A small contrastive image-text model, trained from scratch: text encoder activation swiglu, 48750 training examples.
Rows from block 5 of the image encoder of a small contrastive image-text model, named by matrix and row number. Rows with one number within an expert belong to one neuron, the router's apart. Each number is 200 + 40 x the weight over its row's rms, rounded and kept within 0 to 999. All counts start at 0.
After each expert's rows are labels from the 100 images, of 14848, where the router gives the expert most weight on average: "strongest on" is what is common among them; "lies over" is the class under the peak. Only what is clearly more common there than usual is listed. The data: made-up waving flags.
# router: router (encoder.blocks.5.mlp.router.weight, 32x96), inputs 0-95
# up: expert up (encoder.blocks.5.mlp.up, 32x96x96), inputs 0-95
# down: expert down (encoder.blocks.5.mlp.down, 32x96x96, transposed), outputs 0-95

# expert 31
router.31,144,218,200,197,198,214,184,231,263,196,267,243,220,180,194,179,145,148,263,149,120,253,216,218,142,175,180,213,231,255,210,165,150,291,200,134,171,251,161,208,205,260,270,278,166,205,197,210,184,273,185,158,225,198,202,249,210,242,236,192,165,205,183,189,180,166,245,164,164,227,255,251,224,260,185,152,213,146,232,173,214,174,175,172,127,195,135,186,153,133,147,211,256,241,179,250
up.0,199,224,219,162,194,177,122,168,193,175,219,242,137,220,199,207,174,178,259,279,165,157,151,280,260,218,227,180,277,217,187,183,202,202,230,149,192,189,182,276,274,181,236,199,237,264,212,110,227,130,210,162,167,205,135,200,270,213,185,168,162,190,87,213,173,159,189,235,205,177,174,190,195,181,233,213,259,194,246,220,238,145,205,167,204,203,207,265,243,237,220,157,173,236,129,145
down.0,152,149,205,176,154,211,244,149,213,164,228,205,166,174,269,183,229,145,186,166,145,193,194,252,153,218,129,132,172,242,163,181,128,266,186,238,238,196,111,170,137,165,193,223,115,194,146,188,227,168,180,128,208,163,252,155,222,113,139,164,103,183,189,176,188,195,230,174,206,232,199,167,215,182,180,212,274,227,187,246,204,245,190,199,151,183,186,198,131,161,197,216,194,259,173,232
up.1,192,282,210,133,271,154,156,222,207,237,252,132,203,297,220,201,264,231,190,203,209,200,232,163,215,234,141,172,169,185,172,206,162,202,187,210,218,168,143,161,115,239,225,187,196,182,221,237,182,215,222,162,127,198,213,257,145,150,155,206,195,187,132,100,224,228,179,156,208,273,197,215,247,252,168,146,232,211,175,271,266,249,189,175,234,187,152,236,241,205,177,225,191,270,177,205
down.1,163,174,176,217,221,186,130,284,214,202,248,164,244,240,234,260,198,206,154,187,253,267,321,211,96,183,187,238,242,227,209,178,176,246,148,185,203,181,209,253,195,217,215,132,221,237,138,205,222,176,208,135,222,213,268,140,170,179,222,171,197,153,205,148,238,161,103,236,164,259,180,280,232,204,237,198,239,219,170,164,182,206,208,178,166,164,174,166,194,202,164,209,233,235,260,207
up.2,268,275,218,183,177,150,189,234,176,189,241,198,173,291,238,177,233,202,222,242,180,229,164,204,157,175,137,153,184,223,199,236,140,135,234,172,193,132,198,202,202,217,235,186,235,155,209,175,192,182,172,198,246,112,185,248,197,200,207,219,190,160,134,167,229,212,216,215,153,199,190,201,139,290,189,220,101,153,248,207,251,261,235,182,188,191,230,206,309,180,203,157,133,234,277,154
down.2,197,168,192,223,191,183,218,182,261,258,233,165,278,199,292,241,160,264,164,99,175,203,182,182,161,197,146,207,206,269,213,156,193,238,157,277,219,175,247,205,233,131,170,252,205,220,159,253,259,240,218,180,239,247,183,179,251,248,159,226,161,189,181,186,158,167,224,253,183,270,181,214,240,232,148,158,194,158,219,249,233,235,221,155,150,254,283,174,219,180,170,186,175,231,232,256
strongest on: teal; plain field
lies over: flag

# expert 13
router.13,128,228,183,229,237,173,197,220,141,155,157,179,276,253,239,164,199,175,252,270,146,204,191,161,214,217,245,133,185,123,186,161,231,186,242,228,218,147,205,157,249,221,224,160,224,169,268,286,219,161,203,233,166,188,230,180,251,141,232,198,218,270,217,147,213,193,210,209,158,156,222,149,154,178,209,237,169,219,195,209,189,165,137,203,227,234,167,271,219,275,144,185,128,192,123,157
up.0,183,242,183,228,194,167,205,193,183,206,176,275,211,263,239,234,174,185,141,129,257,140,126,225,160,213,168,221,194,211,179,214,263,158,213,245,194,249,198,273,137,236,230,133,235,164,268,136,205,194,147,249,160,188,194,251,236,183,172,251,171,186,209,209,188,138,195,271,196,203,217,242,184,268,254,143,210,183,263,262,190,185,177,168,173,207,129,185,295,168,225,229,177,202,140,251
down.0,169,176,204,191,287,137,205,283,244,161,136,274,229,237,239,141,259,157,157,207,219,191,160,237,198,219,243,216,140,204,192,210,175,184,189,259,211,214,219,190,265,119,200,187,186,177,173,314,227,204,158,216,205,229,243,268,230,158,184,222,234,201,157,228,180,230,235,186,208,216,227,155,252,268,166,272,167,232,233,188,164,117,271,203,224,186,210,222,183,213,241,127,158,227,225,220
up.1,189,183,267,173,170,221,145,240,215,134,192,290,227,178,155,173,194,163,213,226,208,191,176,179,207,172,190,195,207,241,312,234,169,252,205,194,275,223,175,271,256,235,155,142,225,202,144,223,208,168,229,172,165,179,124,267,161,137,221,192,174,247,220,173,179,252,231,268,175,154,155,293,239,201,177,201,178,187,218,224,238,150,195,146,130,187,160,214,234,210,244,131,212,236,190,153
down.1,195,179,220,179,134,205,141,213,245,217,178,170,229,171,101,162,173,138,183,151,240,206,183,165,208,269,216,242,151,260,220,202,174,243,291,195,259,201,152,202,205,226,239,141,224,144,180,218,155,173,249,183,191,236,258,223,168,163,239,175,154,176,222,222,270,229,251,212,129,198,251,158,182,232,222,176,260,199,234,207,130,217,150,220,181,151,177,218,133,237,280,231,230,254,253,243
up.2,190,249,301,166,206,210,196,143,250,131,179,218,184,145,189,241,189,115,219,203,243,202,220,157,220,301,175,146,239,165,188,259,98,251,192,189,245,187,153,215,215,233,200,202,194,200,203,134,152,212,193,226,152,152,276,197,138,222,208,153,163,241,179,238,241,213,224,221,206,160,225,226,197,241,194,227,185,133,251,201,217,150,132,203,215,159,254,262,233,215,251,197,256,179,237,242
down.2,241,240,144,163,190,210,227,255,203,211,123,119,171,246,97,229,232,148,224,209,176,130,170,165,184,243,214,195,183,154,171,140,160,216,229,228,197,246,207,163,173,142,210,182,153,167,162,253,179,199,172,159,252,134,189,193,182,183,211,190,215,173,149,247,264,291,240,186,161,216,183,211,215,263,167,219,240,173,123,220,198,278,219,215,160,145,245,181,147,193,182,200,264,252,198,137
strongest on: brown; plain field
lies over: flag

# expert 4
router.4,226,290,141,163,275,161,245,190,261,184,230,179,187,187,264,168,245,168,273,191,215,213,212,179,181,266,210,225,171,131,230,247,154,166,262,187,188,181,217,218,151,202,226,157,238,258,138,201,261,126,210,141,135,175,177,231,194,149,196,246,243,213,219,210,200,205,187,162,224,173,187,159,250,190,219,132,121,134,158,207,217,218,190,210,221,225,182,246,117,207,216,269,186,175,259,248
up.3,209,102,178,178,216,272,222,269,150,279,204,228,146,217,254,191,216,192,217,216,180,181,211,233,182,159,214,178,197,306,206,179,231,240,215,197,220,228,237,188,215,229,163,173,161,147,286,197,121,191,228,250,236,206,262,169,168,218,222,184,160,219,201,224,192,207,189,118,133,250,204,227,197,236,295,166,240,244,193,176,180,195,116,259,244,294,232,232,202,174,231,213,211,212,160,171
down.3,197,231,237,191,219,185,175,220,188,228,152,169,252,174,223,119,216,171,162,173,132,229,262,163,185,200,239,202,203,237,225,214,224,224,138,132,223,237,224,84,179,101,169,169,192,191,203,123,233,235,158,214,241,222,268,251,169,191,215,117,232,213,205,193,244,231,197,189,230,180,215,183,192,143,131,185,264,255,226,238,220,171,165,169,212,174,237,162,256,137,306,194,224,170,202,173
up.4,203,196,262,221,261,221,136,242,248,226,197,233,177,187,172,139,199,294,157,219,202,180,277,276,177,250,238,191,204,224,207,225,202,215,155,179,166,248,189,172,190,155,262,154,298,197,185,240,241,244,168,139,170,115,208,238,231,298,211,253,205,228,189,128,159,193,273,164,229,181,213,128,219,219,156,238,215,239,184,209,211,189,229,217,268,226,218,237,175,225,195,249,164,175,242,199
down.4,221,209,203,134,185,248,196,176,243,205,146,252,175,213,135,203,239,274,168,209,184,98,161,146,202,239,220,219,157,220,221,157,204,229,177,170,229,237,261,161,140,262,235,162,235,165,169,184,201,220,152,218,267,205,119,270,172,152,224,130,199,171,194,198,158,134,115,155,234,249,276,227,147,231,235,145,211,261,180,154,191,220,213,249,182,166,164,226,200,214,189,200,225,192,186,138
up.5,158,212,163,261,234,204,249,176,188,217,280,183,259,256,261,216,200,180,184,176,203,164,207,226,148,149,195,200,128,173,117,262,191,224,176,277,278,195,226,236,208,178,202,161,166,182,122,277,185,154,233,186,241,223,248,205,222,177,165,272,151,174,274,151,243,188,225,226,191,215,171,233,236,208,207,193,286,138,200,198,106,210,239,159,167,153,146,188,199,144,197,183,210,197,207,158
down.5,260,209,194,178,220,159,230,237,214,132,197,231,175,199,208,192,212,225,216,150,205,226,166,284,132,271,187,299,227,212,204,159,260,154,259,268,118,217,140,265,180,154,224,227,193,168,212,229,283,162,125,148,182,222,135,219,249,187,174,236,275,208,200,193,237,244,179,193,159,166,228,163,207,219,185,153,153,199,132,157,174,200,225,226,196,179,178,157,141,150,200,223,168,222,236,151
strongest on: yellow; plain field
lies over: flag

# expert 16
router.16,143,173,284,159,168,236,245,226,210,170,242,295,177,148,201,192,152,190,187,185,236,147,228,183,138,323,201,197,226,207,206,206,219,236,196,241,247,152,237,194,197,101,188,215,163,213,234,168,210,168,247,254,179,194,176,182,183,232,222,212,237,156,162,221,205,220,145,164,144,158,233,188,198,200,166,218,176,152,185,148,134,256,267,238,215,253,188,232,186,162,221,243,111,216,128,156
up.0,157,299,222,186,194,214,158,224,234,213,144,206,176,237,247,194,218,206,155,246,141,124,212,90,208,223,160,176,235,288,199,231,234,275,176,222,253,172,236,250,177,127,207,141,182,165,174,212,171,192,202,211,186,147,167,228,190,172,223,153,178,150,178,247,235,217,183,208,220,233,175,157,226,235,183,174,196,290,231,171,167,195,293,276,185,265,227,199,165,187,140,170,256,186,187,208
down.0,147,150,212,230,196,252,173,157,241,194,222,252,181,176,119,186,242,207,179,224,189,227,277,155,165,210,178,146,277,212,134,215,242,163,232,267,190,164,231,225,116,238,229,157,259,200,191,129,189,156,182,256,233,208,246,227,160,173,191,204,128,232,208,187,191,172,249,198,197,170,293,223,263,218,223,166,149,238,146,247,239,188,160,162,191,226,188,245,257,136,224,281,183,222,203,232
up.1,200,204,186,183,150,162,184,179,210,145,197,200,228,162,230,284,173,118,185,174,199,241,125,227,129,197,207,208,245,245,167,231,203,202,222,159,138,147,211,266,127,282,226,219,143,172,151,176,202,206,223,221,254,204,139,263,174,192,168,195,233,146,154,219,214,194,135,192,179,202,184,172,219,155,254,93,141,205,210,231,130,131,206,242,203,229,197,174,225,200,211,177,162,278,202,271
down.1,286,182,213,160,174,211,148,187,257,219,251,159,127,198,189,179,204,220,208,198,169,210,184,224,199,199,184,239,173,197,164,232,164,112,178,206,212,240,226,197,188,187,233,137,164,189,209,143,200,178,238,216,247,137,198,151,178,193,200,182,196,247,57,279,164,240,220,98,189,238,287,128,220,161,226,211,165,169,239,225,199,163,198,179,293,210,223,214,221,217,190,178,178,254,264,156
up.2,158,174,173,199,216,153,146,222,204,172,239,224,163,152,226,210,150,246,234,164,206,171,221,180,139,160,168,178,230,184,225,262,158,210,174,149,144,201,203,257,244,247,242,199,152,251,183,199,207,185,303,228,202,225,186,219,276,274,205,222,176,201,119,197,211,226,203,287,160,192,175,123,216,220,233,213,127,146,268,197,198,172,192,233,167,177,151,250,233,241,251,150,125,136,263,178
down.2,192,222,231,229,212,175,260,172,245,137,248,179,163,134,248,195,199,128,189,218,145,237,242,276,217,196,119,294,255,228,192,230,162,162,221,251,186,230,238,168,241,266,172,182,147,243,137,207,185,180,236,274,274,206,210,132,156,183,187,198,202,127,149,193,205,287,224,213,234,222,246,187,159,204,233,213,220,219,228,184,203,205,235,133,181,199,196,275,237,146,156,211,194,163,221,233
strongest on: blue; plain field
lies over: flag

# expert 0
router.0,137,196,236,205,201,142,229,206,228,277,206,135,183,176,204,239,224,272,149,242,127,219,234,211,206,239,187,182,151,151,130,195,240,168,254,224,192,147,254,255,167,138,200,145,291,295,187,237,256,131,162,249,194,152,167,190,256,204,185,239,226,236,198,190,168,205,143,190,212,193,160,155,199,173,190,234,182,122,157,232,170,239,221,236,194,244,175,234,168,250,190,200,140,191,230,153
up.0,184,310,142,214,206,178,183,188,218,180,161,206,255,212,257,149,137,151,211,246,150,231,199,177,125,156,219,267,196,164,240,267,253,151,211,203,187,158,256,175,152,220,229,218,249,211,132,259,213,134,175,200,232,165,217,244,165,98,193,217,138,207,213,238,210,241,198,145,183,150,276,196,172,220,131,219,240,203,212,219,175,161,238,238,124,180,174,242,186,199,176,173,202,167,156,220
down.0,226,165,209,218,203,167,218,180,177,150,170,183,266,151,280,215,162,143,214,244,171,149,134,282,198,213,179,171,201,223,235,146,201,251,212,229,175,250,211,233,170,184,168,184,155,185,215,203,207,257,160,178,185,174,68,175,220,273,187,152,213,260,204,284,103,252,209,140,204,245,236,199,200,199,199,163,160,248,262,158,142,158,211,191,228,201,215,197,249,184,227,209,219,186,278,242
up.1,171,217,205,213,227,191,185,150,196,109,228,161,189,231,248,124,262,141,265,208,159,240,222,205,241,204,165,172,114,162,217,246,214,149,224,181,237,210,271,139,170,283,243,222,196,154,152,179,250,228,183,198,204,283,196,230,135,179,131,172,192,192,180,248,264,221,253,165,168,189,231,198,201,239,194,139,231,190,188,242,212,157,139,199,224,206,92,213,175,192,189,203,211,210,114,217
down.1,109,214,172,225,206,175,154,133,201,223,190,209,205,165,233,209,215,220,251,250,213,266,165,222,187,227,142,232,175,154,201,251,254,147,197,240,142,290,177,255,216,153,158,245,215,238,194,260,173,168,212,223,152,202,184,227,205,243,186,139,242,307,174,207,144,229,165,206,269,276,220,151,178,118,201,179,143,221,216,230,196,161,267,195,231,268,206,162,167,221,144,167,187,171,205,214
up.2,165,160,205,185,197,232,203,173,266,207,260,162,217,267,251,244,209,210,206,188,195,296,262,237,189,214,132,160,235,226,207,211,218,241,152,231,170,241,183,199,155,162,193,135,170,144,138,158,227,205,182,206,176,135,222,231,216,192,204,254,197,212,277,208,270,198,207,239,241,268,217,292,195,269,229,185,195,211,249,235,192,266,171,199,162,164,161,232,246,102,187,241,158,156,252,152
down.2,161,207,180,244,282,226,140,201,238,116,179,183,220,238,253,191,137,170,259,232,172,200,158,202,186,207,212,210,104,203,196,227,245,171,247,242,135,205,133,262,193,213,234,161,284,180,192,154,267,176,156,213,185,185,207,201,236,247,183,171,184,271,239,222,230,198,209,240,169,239,149,176,221,135,257,246,203,205,118,254,186,225,220,211,201,226,167,267,184,222,246,165,165,113,163,167
strongest on: orange; plain field
lies over: flag

# expert 28
router.28,209,181,255,186,203,132,249,203,169,302,214,146,170,202,159,238,205,206,282,149,235,277,256,155,183,181,212,233,185,205,203,270,161,179,218,176,229,228,254,115,219,159,145,245,168,257,183,163,223,177,149,140,210,180,214,107,137,171,158,168,237,203,135,203,205,172,197,240,242,166,182,186,175,127,210,125,201,180,229,154,179,142,188,201,219,194,227,158,248,258,160,212,171,208,182,157
up.0,184,213,179,182,159,157,252,220,210,174,235,267,147,169,198,182,179,188,198,179,199,185,202,252,247,220,228,207,244,276,177,259,209,250,197,191,229,180,202,228,201,202,226,136,139,228,225,250,224,160,121,166,258,165,243,214,192,284,211,165,137,248,122,171,226,151,243,251,279,232,317,199,261,237,164,235,229,201,233,231,127,246,188,198,228,283,187,244,179,184,207,194,215,207,138,201
down.0,247,169,217,186,213,212,205,121,173,258,238,196,160,152,170,264,305,211,246,213,190,164,207,303,263,200,218,205,136,198,183,279,256,187,216,242,196,274,143,225,203,156,198,155,207,165,163,187,256,206,221,225,163,220,228,168,201,131,245,258,193,159,199,147,182,181,151,130,244,243,213,180,158,146,275,250,152,193,207,199,205,132,161,216,173,208,174,215,249,237,216,163,238,181,208,165
up.1,157,199,103,255,160,242,200,169,132,203,187,216,272,172,164,159,241,141,257,206,220,165,231,230,221,190,165,257,177,253,145,236,226,273,183,182,173,194,173,212,119,242,149,229,191,219,219,194,215,135,175,224,176,278,180,189,156,131,166,192,284,262,156,230,207,194,186,265,170,247,247,215,206,178,184,187,188,162,207,257,188,179,206,165,157,145,199,161,207,287,160,233,137,221,160,179
down.1,186,178,200,208,201,190,156,168,281,124,147,139,257,234,161,191,256,212,169,186,162,251,157,246,208,168,253,275,175,155,166,200,235,239,266,187,233,233,188,224,180,281,189,189,219,219,206,223,133,209,207,191,214,261,218,215,148,147,191,207,184,182,209,172,251,172,212,236,191,265,189,258,207,215,248,182,256,112,191,214,183,272,165,211,139,210,106,233,267,204,261,212,203,140,243,144
up.2,227,270,194,200,318,206,156,213,152,204,222,136,116,176,215,216,295,169,266,246,197,225,127,210,192,161,216,217,235,200,231,222,179,208,265,213,208,232,228,178,281,281,226,263,196,205,189,155,150,202,126,178,212,131,167,221,217,160,193,187,215,184,157,260,203,157,209,188,238,127,160,274,250,181,216,237,224,257,271,214,225,211,225,208,184,207,190,251,247,191,193,181,170,185,230,177
down.2,228,180,222,235,223,207,207,193,153,164,202,174,156,144,166,181,160,202,239,236,253,241,200,165,195,214,213,178,223,177,191,282,266,233,237,194,241,204,205,113,252,230,162,249,225,160,178,214,277,222,237,188,124,265,237,217,190,200,177,140,153,201,249,254,203,117,231,207,175,201,272,220,190,162,213,232,175,214,184,86,199,184,277,252,216,201,215,127,244,176,177,218,130,122,227,156
strongest on: plain field; white
lies over: flag

# expert 3
router.3,166,192,170,164,270,172,180,217,183,185,145,238,179,268,248,206,217,244,160,217,221,197,259,137,193,228,191,193,151,148,156,151,129,177,131,212,163,198,212,116,208,230,175,144,186,200,180,211,161,152,183,136,217,125,216,174,203,270,225,235,211,280,255,166,162,187,252,226,279,192,240,152,241,216,148,274,153,243,189,259,145,219,180,178,251,203,234,219,211,163,254,158,248,191,244,191
up.0,192,205,210,268,213,225,240,182,219,218,213,218,184,185,202,147,154,200,169,145,124,175,206,234,220,218,197,161,177,263,210,192,192,285,151,217,232,117,168,154,158,150,173,178,180,175,151,210,148,160,228,199,179,227,204,220,210,184,191,199,216,147,196,214,42,286,251,197,128,238,189,143,245,180,152,197,251,183,174,252,174,212,293,179,204,176,250,168,153,266,245,185,226,190,229,181
down.0,234,184,244,197,225,174,187,196,256,280,163,233,209,243,200,266,198,269,180,207,130,163,244,136,210,197,293,195,206,163,134,178,191,268,220,156,271,150,214,167,195,191,137,197,175,232,133,183,192,163,201,137,251,197,198,275,234,216,286,207,222,205,216,187,169,165,203,179,203,169,270,158,196,202,225,265,101,203,194,232,175,204,249,156,156,112,193,240,190,180,177,177,203,257,189,234
up.1,204,209,130,257,239,186,215,148,245,214,242,217,250,205,243,131,175,204,195,200,223,169,207,216,164,132,235,257,150,169,131,185,194,194,189,216,210,201,144,210,295,195,245,141,178,126,227,223,232,159,177,216,176,234,221,130,164,177,225,222,247,164,207,162,183,181,227,174,150,153,183,224,281,177,240,196,220,154,203,279,258,211,167,227,181,231,207,168,261,114,192,212,331,182,198,184
down.1,212,191,241,214,256,138,195,203,226,185,196,181,193,192,211,189,238,239,195,224,190,199,264,142,177,246,215,151,151,213,238,212,228,169,182,209,169,174,224,245,205,234,187,111,246,181,231,298,163,190,226,189,238,207,118,230,224,178,187,160,206,224,223,187,245,237,285,197,186,112,241,231,263,202,154,222,277,151,149,239,174,174,138,183,140,154,189,265,162,182,253,244,267,245,123,145
up.2,291,204,165,210,209,132,149,194,211,234,229,241,174,252,157,196,175,131,184,234,249,157,251,147,210,199,215,211,162,227,203,177,156,212,210,211,249,180,152,221,188,212,243,148,186,260,233,155,143,175,216,159,183,292,188,224,207,233,251,123,137,178,195,220,209,196,225,187,143,167,228,209,136,170,178,248,260,200,272,127,113,157,142,175,210,177,118,232,145,226,207,136,178,189,180,211
down.2,210,207,225,109,201,212,202,216,154,185,226,209,109,237,302,147,232,233,176,175,251,145,167,207,207,144,202,210,246,215,222,209,240,140,210,179,293,223,178,166,138,168,238,245,187,195,180,152,184,258,199,175,210,284,246,248,206,230,123,190,155,161,193,197,150,192,196,262,221,181,131,196,181,231,164,227,215,197,256,246,207,263,144,286,178,258,211,175,190,159,189,207,214,133,225,177
strongest on: brown; many stripes
lies over: flag

# expert 23
router.23,216,174,209,147,209,196,232,163,205,245,147,228,163,156,174,156,181,167,231,167,181,206,114,158,242,194,261,214,227,222,187,246,144,245,183,161,263,216,206,218,181,154,255,192,190,218,214,198,155,244,276,220,193,192,129,203,223,213,229,256,299,210,168,275,151,207,185,206,213,183,298,159,229,194,234,250,214,150,167,146,145,247,223,152,260,197,237,157,103,133,227,187,192,239,246,180
up.3,175,199,190,202,269,216,160,181,183,203,192,135,197,239,187,204,205,168,199,278,85,149,209,215,234,291,197,217,222,161,200,154,171,168,207,105,238,133,260,230,167,223,179,172,233,126,192,259,153,204,196,321,260,204,186,199,136,233,178,197,228,149,194,245,241,199,219,250,163,232,191,215,156,241,195,211,148,214,202,167,242,160,233,242,171,204,155,180,222,190,220,123,254,201,228,231
down.3,164,190,155,229,202,179,233,248,190,276,231,154,257,230,205,175,134,201,204,153,121,169,206,143,221,235,149,162,185,197,185,142,213,280,261,232,174,153,221,208,258,242,166,174,209,234,128,233,165,148,234,170,192,226,138,243,265,199,216,224,192,207,255,197,216,111,193,216,200,152,270,231,211,208,176,153,251,203,252,192,234,214,222,238,160,191,166,171,248,286,129,215,193,241,277,231
up.4,214,168,184,207,220,246,262,230,210,202,222,192,119,180,229,220,230,236,164,156,147,178,209,196,256,143,251,129,154,192,167,190,179,210,231,166,95,210,121,205,198,176,177,247,204,229,121,300,201,210,176,148,254,203,230,88,171,260,142,193,169,191,215,211,158,214,238,145,244,201,205,206,148,192,182,115,230,261,192,168,156,234,212,269,271,200,204,182,197,211,220,215,208,185,223,180
down.4,212,215,191,255,204,189,172,289,211,182,263,189,99,178,206,231,152,106,179,167,143,174,174,211,268,221,266,166,185,172,134,252,225,148,142,236,145,208,209,215,203,249,236,153,173,195,173,240,238,241,99,201,160,163,168,221,192,177,253,213,143,229,182,260,167,239,201,126,218,222,195,216,165,218,242,254,102,165,181,217,227,221,204,203,189,211,213,191,162,215,183,226,130,153,182,186
up.5,122,199,264,233,203,224,191,189,253,187,209,164,199,253,197,166,173,189,293,181,282,252,188,230,167,178,211,270,151,206,228,128,129,198,207,227,237,173,233,162,177,159,164,183,148,139,213,138,200,220,209,207,203,221,226,234,263,107,319,162,145,257,187,214,191,196,196,248,170,156,251,295,189,244,192,178,216,184,222,264,168,179,186,223,174,222,194,238,194,227,217,213,206,163,188,260
down.5,216,255,155,173,146,179,215,181,186,240,194,208,244,238,213,190,232,201,187,208,172,234,179,262,158,262,212,239,225,190,254,172,195,169,247,228,254,276,229,170,218,103,250,250,175,168,191,172,181,198,202,187,215,241,217,249,221,157,204,139,268,250,264,209,174,231,258,223,234,165,95,173,200,265,200,296,189,140,273,134,220,166,260,184,181,194,189,221,262,174,232,253,160,198,168,227
strongest on: grey; plain field
lies over: backdrop